config.toml
train_examples = 26041
norm = "layernorm"
hidden_act = "relu"
orthogonalizer = "polar_express"
warmup_steps = 290
weight_decay = 0.02
Rows from block 2 of a small spectrogram enhancement model, named by matrix and row number. Rows with one number belong to one channel. Each number is 500 + 40 x the weight over its row's rms, rounded and kept within 0 to 999. All counts start at 0. Numbers have three digits each. After the name is the row's rms in percent of the matrix's.
After each channel's rows are labels from the 100 clips, of 14976, where the channel reaches its highest value: "strongest on" is what is common among them; "peak in band" is the frequency band that holds the peak. Only what is clearly more common there than usual is listed. The data: short made-up English sentences, spoken by a formant synthesiser in many voices.
# convs1: 3x3 conv (model.enc.2.0.convs.1.weight, 96x96x3x3, each kernel summed), inputs 48-95
# convs2: expand pointwise conv (model.enc.2.0.convs.2.weight, 192x96x1x1, transposed), outputs 64-127

convs1.76 092:525560490453510481464511509478485501526493485440497525517610523432492502473447524504439559528515516469429505531525543460509500533520500459527513
convs2.76 093:547523497496502533507500490442480516511452564441488454492495573532528546490490494445444553481495531541555550454437540441505529584436465531520383521448424521470582501503445507505493518466538475
strongest on: rumble
peak in band: 0 to 250 Hz

convs1.31 102:525444539506505475461515696504512519468521481594484528472524481506510499531478455507495487473471486433450478483508511469525495495517509564510494
convs2.31 107:509472549505584521520475441425424584471558529506514473577513526516513468517518464478459494459494534403469462503446485444517468582468522553548497466548457474503466575494568547521423485434466510
strongest on: rumble
peak in band: 0 to 250 Hz

convs1.61 084:488470566555440472536502510459479451543519546510504463491395556499498480526534501492487474471497456487554508480500557503492441533546396585468487
convs2.61 089:526456489520463531582554548487472454462481455559511562477486512447450447521530527491486454538545512507470509461516535517445483558464508526477504502549468494544518429452447465493593486517463511
strongest on: voice: deep voice
peak in band: 1000 to 2000 Hz; 250 to 500 Hz

convs1.70 110:492433516507494478474453529488546481503481558572527471493497503535494507503436465496501486520497578563468513517513544429513481508473510524589499
convs2.70 105:486514495516473463439587445505500592502601498472461504476496477479463525504555485489485489537503428486491485519556484514493475548546533529418463446491496533488521467500537513546439522464546546
strongest on: clipping; voice: deep voice
peak in band: 0 to 250 Hz

convs1.51 081:472522510436436462487530369503462525458476447464531527503415459457463530483477572453498471479487472536543554482496490492464585437559531480466474
convs2.51 089:569478532471512452559541549444576474574417514475422551564434464515496470456525547432464501496503503515523503546399525489529482484469433479493503534478474492432507519510509536551478524538442432
strongest on: rumble
peak in band: 250 to 500 Hz

convs1.25 115:496468573469474455510530597479542461467497471570480518470509485499484503516393544513474492470460533537442510456486542384443471538536480570562508
convs2.25 110:445495537488544455427520468533532499453511490492492576532507446571526480518475564443454484472424472470527455481523518477443538538548522456485438527487502497588487516529528533513445496489609473
strongest on: voice: deep voice; clipping
peak in band: 0 to 250 Hz

convs1.64 102:500556488540468486565523390500588493492546502436502535527540513472542528563457435509521513532463457517457448512514521503493485437524554441449504
convs2.64 086:438469492502468436520487506479499488505512405512464435537405459539531456499486545477575539443509432500552376486456558494481508517554459399467483517474488533491525432433494442462525497519477523
strongest on: mains hum
peak in band: 0 to 250 Hz

convs1.24 088:532554456564486521485537494502501472515425498483506430506459504508468505515527545499526452481605463547536515506541584556502641506413470465502453
convs2.24 083:568535491512512443477462456517431543456520464489500453574500543521520542515523577563495510504522462478483466493479496475454504499551558484576464498512486417477519525461491496566483504453485535
strongest on: pink noise; clipping
peak in band: 0 to 250 Hz

convs1.15 101:492438532506468436483474431496519458514452497574497451508492564501443479512429517501505478447545477545470468501526596493530429489512462489499517
convs2.15 110:533514564535509575500407439480538493517486523553467483532502487429561513502461487588506552546462500472525513540477484514549563474480407481555562425458548504504455439588575503531491456518438515
strongest on: rumble
peak in band: 0 to 250 Hz

convs1.4 101:507415463512450483497514449492475500441529536434513545496413523500526513534580453481491517535372510486464473533510458569489463472551427530463499
convs2.4 107:507531525581528460461520443452486554485529510480462431482476444524549576521496470553528459547517454476440555515524575487531488466470499459509474476604559456497457496438470515599481529470507494
strongest on: mains hum
peak in band: 0 to 250 Hz

convs1.47 105:518502571506525462441501486471496467497469534535507503505642530499533476467425519486475575471443524522435497473432508511468467461559547461475512
convs2.47 112:481553508401454550506494512500544432501509440496508471480488496537494559571555571531478544489472502580534465586484520481555517473560509534459485551567486543513403570514476484536547487506498538
strongest on: rumble; mains hum
peak in band: 250 to 500 Hz; 500 to 1000 Hz

convs1.83 199:508483503487500505496512509510495479500634496501524537506617482494515507522403523522495452684472476493442492494495525524508475498477563463462487
convs2.83 164:438533481498455497447464480620491404536477509455506486420515552569465439500525535472536398507513480540516482476544534524505483528436524481441541500465482451461576453479461432515502494475501477
strongest on: mains hum
peak in band: 0 to 250 Hz

convs1.82 081:510548489522537469499511523497558515523468592493474506494468568486522515483561433502533474494532547561494578493448474566472512470465531462548505
convs2.82 075:507565531584485519466523440521499492478501475483449455484526499542501466589472575471464471554446463512558561502528478462514538484481548552401486558532499501462458438385567526527481514484470537
strongest on: clipping
peak in band: 0 to 250 Hz

convs1.86 127:496441485526479476494518491523493553494504520475527488493485468491506521522592576508525568517535497468530490511525539472545427532517465549491502
convs2.86 108:571496500520538510544458475520513536523518502502483543499526487507475525428487571527543518567456444458488531573514436460477526478524493503541542514539485498504477553529450544562491461552402503
strongest on: sentence kind: request
peak in band: 0 to 250 Hz

convs1.26 085:498557484431416462482534478526545445471488441559483516485625549515497532517431495510494507528399466491475481512497400475462532497527478498482509
convs2.26 095:525530484527517544481512562467482459511458521510438459512503496478500537496586551525542497533541486453501455562492522481507496521494472445469524511517464489485488504549501506478478521536471542
strongest on: rumble
peak in band: 0 to 250 Hz

convs1.18 095:471448505440457460489542523513499504495444461488485493505480511486495470481499528503458571451418497460420492531489499466502432474536548444476525
convs2.18 122:494517491491475483522462453381471548516453493573543458514541524428509528497550463499546552402489523494451509548446527457501531471482547455505483499459584479489510475518508548552489485466514493
strongest on: rumble
peak in band: 0 to 250 Hz

convs1.89 112:492548504524501545507521552485503470534503518570443467501503553536487484496506415505505492492487483498561545485465449538483563512412502518586494
convs2.89 080:540498411508565486460479504473500538473483440450502501512545558504495526488507480466418525466565480535509507505494491551502535495497542504523470495530494432476476563525510498535490500487444570
strongest on: clipping
peak in band: 0 to 250 Hz

convs1.52 101:511561453437530554510583527489500526476490486520532491500368411476509494510507507494521465462476521516537555504542505652482596510481541463604488
convs2.52 081:526511466575460508540465459515528445479439502470483520566454518503524483541489496518481519574418492514404512555504557472476528497506511454527540477539517482527499553517422510550479506515513472
strongest on: pink noise; rumble
peak in band: 0 to 250 Hz

convs1.68 110:521539477456501523462514499442430471483595491438528527471596473465490542484378483499443408614523563469509494469485483484496529457455537457493508
convs2.68 130:475587497491505576469467511521458433544527584484475485481543513484466489434521472438450552542523498458540536639525487433526524641456517460483490527417490514505462516511491484488536482578490524
strongest on: mains hum
peak in band: 250 to 500 Hz

convs1.53 090:511546434447512521543529468485438525455439609502458547488532438527558522517489522490508484435484490562441449499519521555513461502491488483421531
convs2.53 101:557535511506531471467466481502528476498504528494442462567519463469427559554564563477514487435518483501455560549504453569442455466551455459546523472468536490494469494546494557501470547522483462
strongest on: clipping; pink noise
peak in band: 0 to 250 Hz

convs1.35 092:505422515506467517447493551499502480458547570554510482467600489504566513477426488498515515546547563442582480486478519529466510461497442586452548
convs2.35 100:431474497480572539505528510443471497509544498480456545495451465600463522535535556585557490548463526409553516473513481511533606554475493478498473499587555496534487535523483563500480497459503529
strongest on: mains hum
peak in band: 250 to 500 Hz